{"encoder_arch": "perceiver", "model": "contrastive audio-text model", "dataset": "struck, bounced, scraped and rolled objects made by modal synthesis", "train_examples": 78125, "n_mels": 64, "hop_length": 160, "input": "log_mel", "spec_augment": false, "win_length": 512, "tokenizer": "word", "vocab_size": 50, "loss": "softmax", "embed_dim": 384, "encoder_norm": "layernorm_no_bias", "encoder_norm_position": "pre", "encoder_activation": "swiglu", "encoder_mlp_ratio": 2, "encoder_head_dim": 16, "encoder_fused_qkv": true, "encoder_bias": "qkv", "encoder_qk_norm": false, "encoder_parallel_block": false, "encoder_dropout": 0.05, "encoder_inner_norm": false, "encoder_patch_size": [4, 4], "encoder_conv_stem": false, "encoder_layers": 12, "encoder_width": 128, "encoder_positions": "learned", "encoder_latents": 32, "text_encoder_causal": false, "text_encoder_width": 256, "text_encoder_layers": 6, "text_encoder_norm": "layernorm", "text_encoder_norm_position": "pre", "text_encoder_activation": "relu", "text_encoder_mlp_ratio": 4, "text_encoder_head_dim": 16, "text_encoder_fused_qkv": false, "text_encoder_bias": "all", "text_encoder_qk_norm": false, "text_encoder_parallel_block": false, "text_encoder_inner_norm": false, "text_encoder_kv_group_size": 2, "text_encoder_positions": "learned", "init": "kaiming_normal", "residual_init": "none", "optimizer": "soap", "beta2": 0.95, "lr": 0.0013, "beta1": 0.95, "shampoo_beta": 0.95, "eps": 1e-08, "precondition_frequency": 25, "max_precond_dim": 1024, "one_sided": false, "adamw_lr_other_params": 0.002, "grad_clip": 3.0, "steps": 17900, "batch_size": 256, "epochs": 58.7, "lr_schedule": "cosine_restarts", "final_lr_fraction": 0.1, "warmup_steps": 890, "weight_decay": 0.2, "adamw_weight_decay_other_params": 0}
Rows from block 3 of the audio encoder of a small contrastive audio-text model, named by matrix and row number. Rows with one number belong to one neuron. Each number is 128 + 32 x the weight over its row's rms, rounded and kept within 0 to 255. All counts start at 0. Numbers have three digits each.
After each neuron's rows are labels from the 100 clips, of 14848, where the neuron reaches its largest size: "responds to" is what is common among them. Only what is clearly more common there than usual is listed. The data: struck, bounced, scraped and rolled objects made by modal synthesis.
# gate: MLP gate (encoder.blocks.3.mlp.gate.weight, 256x128), inputs 96-127
# fc1: MLP up (encoder.blocks.3.mlp.fc1.weight, 256x128), inputs 96-127
# fc2: MLP down (encoder.blocks.3.mlp.fc2.weight, 128x256, transposed), outputs 96-127

gate.165:133165131152160142087114119116096093102079136189145050108134141120060189109134108126137127083137
fc1.165:102125138121156100087082125126127092124126117088194133093141164100173129134141161179170135125147
fc2.165:187136098164122104080167151182154186164148167123105143101085144132100145157110109118132086113121
responds to: reverberation; text has "room"; text has "reverberant"; one hit

gate.12:166163080133095164103161167153139100143162092097125128162154065141150134068140141097115132122143
fc1.12:173112109173135177117174115175139085153104090087162194140145145157102097130136163081140099114131
fc2.12:148098114107065082096169188176116149088094112128152189184153146151117131135132136111096086121173
responds to: membrane; pink noise; muffled (low-pass)

gate.58:124116149079150094120121135181128181092122172187138110119163133146158159144141098159098161115140
fc1.58:132135134173069159152171153121120080101114077032099052156095101133076131167147110081169138152107
fc2.58:147088121122129167143081154087109049054140131132127123127095143096112126162157126140021149156129
responds to: rubber-like damping

gate.23:126145141133100160115148114075167124180122120134148128077054189142135090093154111127188155184118
fc1.23:130124128178112157125145144125210134156108078135134093177169112163128118125140150129112188140126
fc2.23:106123120147127190130172165114151121132140176162204099120180095124128108193090198135084086094161
responds to: one hit

gate.121:142179160101133159117123099181164127109057149102068146169092110094151131202104124188135116117083
fc1.121:139117192112116180123145142213114144164087090097102156133130150110111131160152131168152106146130
fc2.121:082106154136190151154141100202153133114111144183040126148137130140143141129154170175162127082134
responds to: muffled (low-pass); white noise

gate.38:132086156083161114103077184173148116121138155124120169068117133082158124157094106142181144088122
fc1.38:131084227148131069112095150078147115097152185118104151089051158125100140138108156137123156107118
fc2.38:099139123072132083123118135153156106141051184119113147095113136176158154103129074111123118145086
responds to: small; square plate

gate.101:192180135135105125105099175144089131156158111143102208097170136147104128118069152112134199129099
fc1.101:173081134102128142120167139127093147130071175158080095158129108100161132059148142166137153121187
fc2.101:148096174111122172179142156139091123173112140145147148154151094110128149124176156162152160065171
responds to: wood-like damping; rumble; mains hum

gate.139:160122140103091162121150207168134136122083142172163095148118111159112166137151151172118075147055
fc1.139:165125127063151104099090145118181145155128099158142185120115114183117124122149138122109120140094
fc2.139:126167133149169091150163093101130091118148140134157164104113121147125125093177098135052096120119
responds to: membrane; white noise; clipping

gate.10:140140117135092060117121149092150104199158105100160122100089128124135170136104083156075117140077
fc1.10:153119129130124104101145190122150165215085168053138114119097125159113125087113073168091176125110
fc2.10:121094173123149126122138079151082159089106120183117121125134113147121105115146191105170140121189
responds to: hard striker; rolling

gate.2:151125133164097145137128151108194122123080087094139144136145092242098115070131160096126183112163
fc1.2:114178159139068150072138155133118183179101056139115169137119128127186119167106177146129055043085
fc2.2:171152154113165098118125105138108138101136170108130107134126182132097143124136176108104109132151
responds to: one hit; rubber-like damping

gate.57:074118183142158090133130175123101140103112136161144160119151155150154109167153144109128132135109
fc1.57:138164115067092137165192136137131131139063108120130074182162170105130089119128146114082129142100
fc2.57:120135085127112174111151121133120121095154151124131150085143117093150132106154113126159182156142
responds to: reverberation; text has "reverberant"; clamped rod

gate.236:132129158066217137098114102114101164138114138143120137103122097135094107110141136148122141111158
fc1.236:152124128182133138135130143182099106140137111143111147119199057093125109123138109075131110158149
fc2.236:164133100094152140138105093124130146131080123100097157138128082144149141141132158123125136158180
responds to: one hit; membrane

gate.179:112133158111145126134089085101149141107179146128079184086118108177178134090152120066098099203167
fc1.179:107105155073105126171097105112181106143178146165066176102161092121138128117125109050095162180147
fc2.179:101126111135107142138121138106178112115083151147102188146146143157222148102151106094102072109098
responds to: wood-like damping; white noise

gate.199:104126129122151151197141127182103154112077119171109173078105107113107095140156092134122124116138
fc1.199:111170150144208167138133126134091142132177128177157145095150151156098134135136139105114130121113
fc2.199:105190132100127159125108154163094131149150069149111139087189108145200126099107109086113116129130
responds to: membrane

gate.85:131062145123183101084109147125105104133158112077096190150153152132086124137109131068158174119132
fc1.85:118123127114101149178196133115140129125147129122165121027078168153181105114113158166107122113196
fc2.85:089119169134151141105179195099147086130110186177057095097135100151115084133101162184133117112113
responds to: muffled (low-pass)

gate.250:138094102134086122143095185202118141115116103161101092131176142128083084116079126110142148156132
fc1.250:152125107125151134154052196172166136086110146100136112131143127116193081092131167105163173135109
fc2.250:165145137193183121212119104125095087089064110106213130137129148088133124090136130167112144121091
responds to: thin (high-pass); large; reverberation; text has "reverberant"

gate.174:052112134124132152077158073110102179144126148138154149102120182115145130071193098125109132089126
fc1.174:150190132120092117185114151129085092195100049151112094092163141128158125156090100153142105118114
fc2.174:134169137167145134103190097132089132069186098097077091095176126088171113195141133100115159119134
responds to: wood-like damping; one hit

gate.90:164140110194120096205102121094126131141157170086128140136099123119097048160127111160142082145073
fc1.90:126136078068160142110145182093096144114208108141151161111132161057110138095182119123130162163142
fc2.90:179128142060118069146127119143131120143092139198153071099098154126161108138175147149165150142153
responds to: small; striker: soft; string

gate.171:141066153130124123143214118154137090142145136136121184116192139146255120126095108132124084122149
fc1.171:147151118113077142167131191129134147110129121093132110130107140137059141103098153111130118125096
fc2.171:148139112185141143058132133144185163150121129179089142071126168118099162116116098096133111109173
responds to: rubber-like damping; clamped rod

gate.76:090135202104106080087195082117131144146143140108114092087135109104113110108123131138130152072120
fc1.76:107142115131124151169093150177142156139119034122158204130153075126147144149081178108105161126085
fc2.76:147159102120168109164084138127096117121141018092107128115118132191142135065129172093131124129113
responds to: small; clipping; text has "clipped"; string

gate.22:159157185116176135121178193123156157144147132148125157138136154166099091110139102096155160135084
fc1.22:097199024108154191084093184177158091124147150138134135121119127119090134069123096133156098068118
fc2.22:094110116137069149162231117147145176101092059157114053138044099140152214113132123148090141106106
responds to: membrane; medium; bouncing

gate.216:133144163107131125177131083107130151147113098151043167146142112111143134196155112143132099165104
fc1.216:111094181135159127120113067161137150106222163176193156076129119123137110130107127133154143111124
fc2.216:115142107145132128127079108151110145196214151089100089103061131136144120099124084149142116072135
responds to: wood-like damping; repeated hits

gate.19:108135099143156120148114081121173132120116130149090150085156206153140086156128092133072110158107
fc1.19:103096122145161143074146121128133121118115135116149126164111139151105201122166181109154082143173
fc2.19:086173151132076111066150172115074114138115155089137132109199168206118137124132175110149108120091
responds to: reverberation; text has "room"; text has "reverberant"

gate.60:177191108102121108109126160060099103156173119140160086172144132078120156114158122131134105146159
fc1.60:140179117091126079112191173081098099096106093121088116103196079070140100126148128087131155099153
fc2.60:106121105118140117181161110075176095122150121168070178082131150110170172135096139127138110153135
responds to: hard striker; pink noise

gate.61:191095172059163156133110089141125161155104122197082111088131169128128147100088126145105097113149
fc1.61:129107151095146097187109158118151136148136121116128108139134166175151123078163136080118114146161
fc2.61:088147119135093163110112146138119093126220068149089110068116107119148176122233114157055148086122
responds to: membrane; plastic-like damping; string

gate.128:100126087036068068181118052133162146158130220139115127111123136087138168129094112156108145102133
fc1.128:109073166111073086122161143122093150186127128109085082075214167084115132128114144098152108087103
fc2.128:097140139166112129162133117092146151068141099113152131157120139191167094153119119153121127135115
responds to: wood-like damping; bouncing

gate.244:167133184138123159124108097119150123079145109125078148138144132156098193054181120100108071102149
fc1.244:093040131130150126133090116107081083129119126098105112102093133207127127113168119153097157085087
fc2.244:097114105099147086109119088092134071142128079109171097094123102054124109121143077139129114135127
responds to: reverberation; text has "room"; text has "reverberant"; rubber-like damping

gate.86:121102122112158129115139105129112171083087162190120142162131154153162138184096090115193132140106
fc1.86:135136095134178090129095111096197103101119161095119149094163155129061137168150129112071112100071
fc2.86:094178082208193061100146149116102157094220169128097108117148116158148122100071095150108141109149
responds to: rubber-like damping; muffled (low-pass)

gate.1:108132107121157126095116188063112126165152134185151152078061133158144137107099118096164205090140
fc1.1:087117151111176115183092139171127082138131095130128122056134110112148147121142151182127127148126
fc2.1:182107087138100090136102171088141138138121133121114138118140127153111130150120135118082118073106
responds to: one hit; clamped rod

gate.13:119124133126089109134105169151148074165172152153114139102129188129112080049102139166120045123076
fc1.13:144106117134082140205143099127117151165123191123158139097112117079118113176080107080108060069179
fc2.13:112064098076099094100154078142104144129112163163137121093135134101152035107072073139134154089140
responds to: reverberation; text has "room"; text has "reverberant"; one hit

gate.194:140166151114090181179102136136109148167104128101141152145151130107175113100090089138106162095160
fc1.194:140067140158136143096076080142114104127167092159136091147133136081136181121158158136104101143102
fc2.194:173110087140149166080191132121155120079137058154135112143092152144129120141133091127126119142086
responds to: small; striker: soft; rubber-like damping

gate.0:152188117111135175078168095075114128180162118132114141136115125128178083123068157151088100139107
fc1.0:103101132189109042125128087136129177073154148164103143097104182139104162168116122075123144131078
fc2.0:146092139188185120122124119134191117150160125068130093131137134104130142212150098154076071121160
responds to: small; closed tube

gate.157:111036134147118115115123171116204101104116137143062089145150100184134121154127142162109172127158
fc1.157:113177099105127135119111053132121203131171148155109143061058116100154137076131152083157143158146
fc2.157:079123131156106130157126146089152126084126186146152125102125117079130161135129090122114091130161
responds to: muffled (low-pass)

gate.167:159070183088168091070152128130095143205188163144140090113108144147157122171114087154135122109119
fc1.167:122142125142113065108159134094129143135114149081043149150139140129101133110072147169139069153097
fc2.167:170094150170093143073123103098176124148109146107126138140085085124129140135131119162071078124127
responds to: membrane; medium

gate.176:159172102079126135114093069163133127093137136174178130126102122129137148163129116164169092109120
fc1.176:115211160131094141170090118135112135091086154112133157134102092126202151144070132168150130151132
fc2.176:106120138112091208159176118134117129143123081138148067126085118129154109129106133085171144143090
responds to: wood-like damping

gate.237:156186144161147139134131152156056136148098105081139126079103153109099102125084105106083181150161
fc1.237:101150135081078132099115151158183147058129151126102116131204129116133162105133115184115124023109
fc2.237:167172115107053161155142163063165085174090122133145149136157077119138092130148073152129086122204
responds to: one hit; ceramic-like damping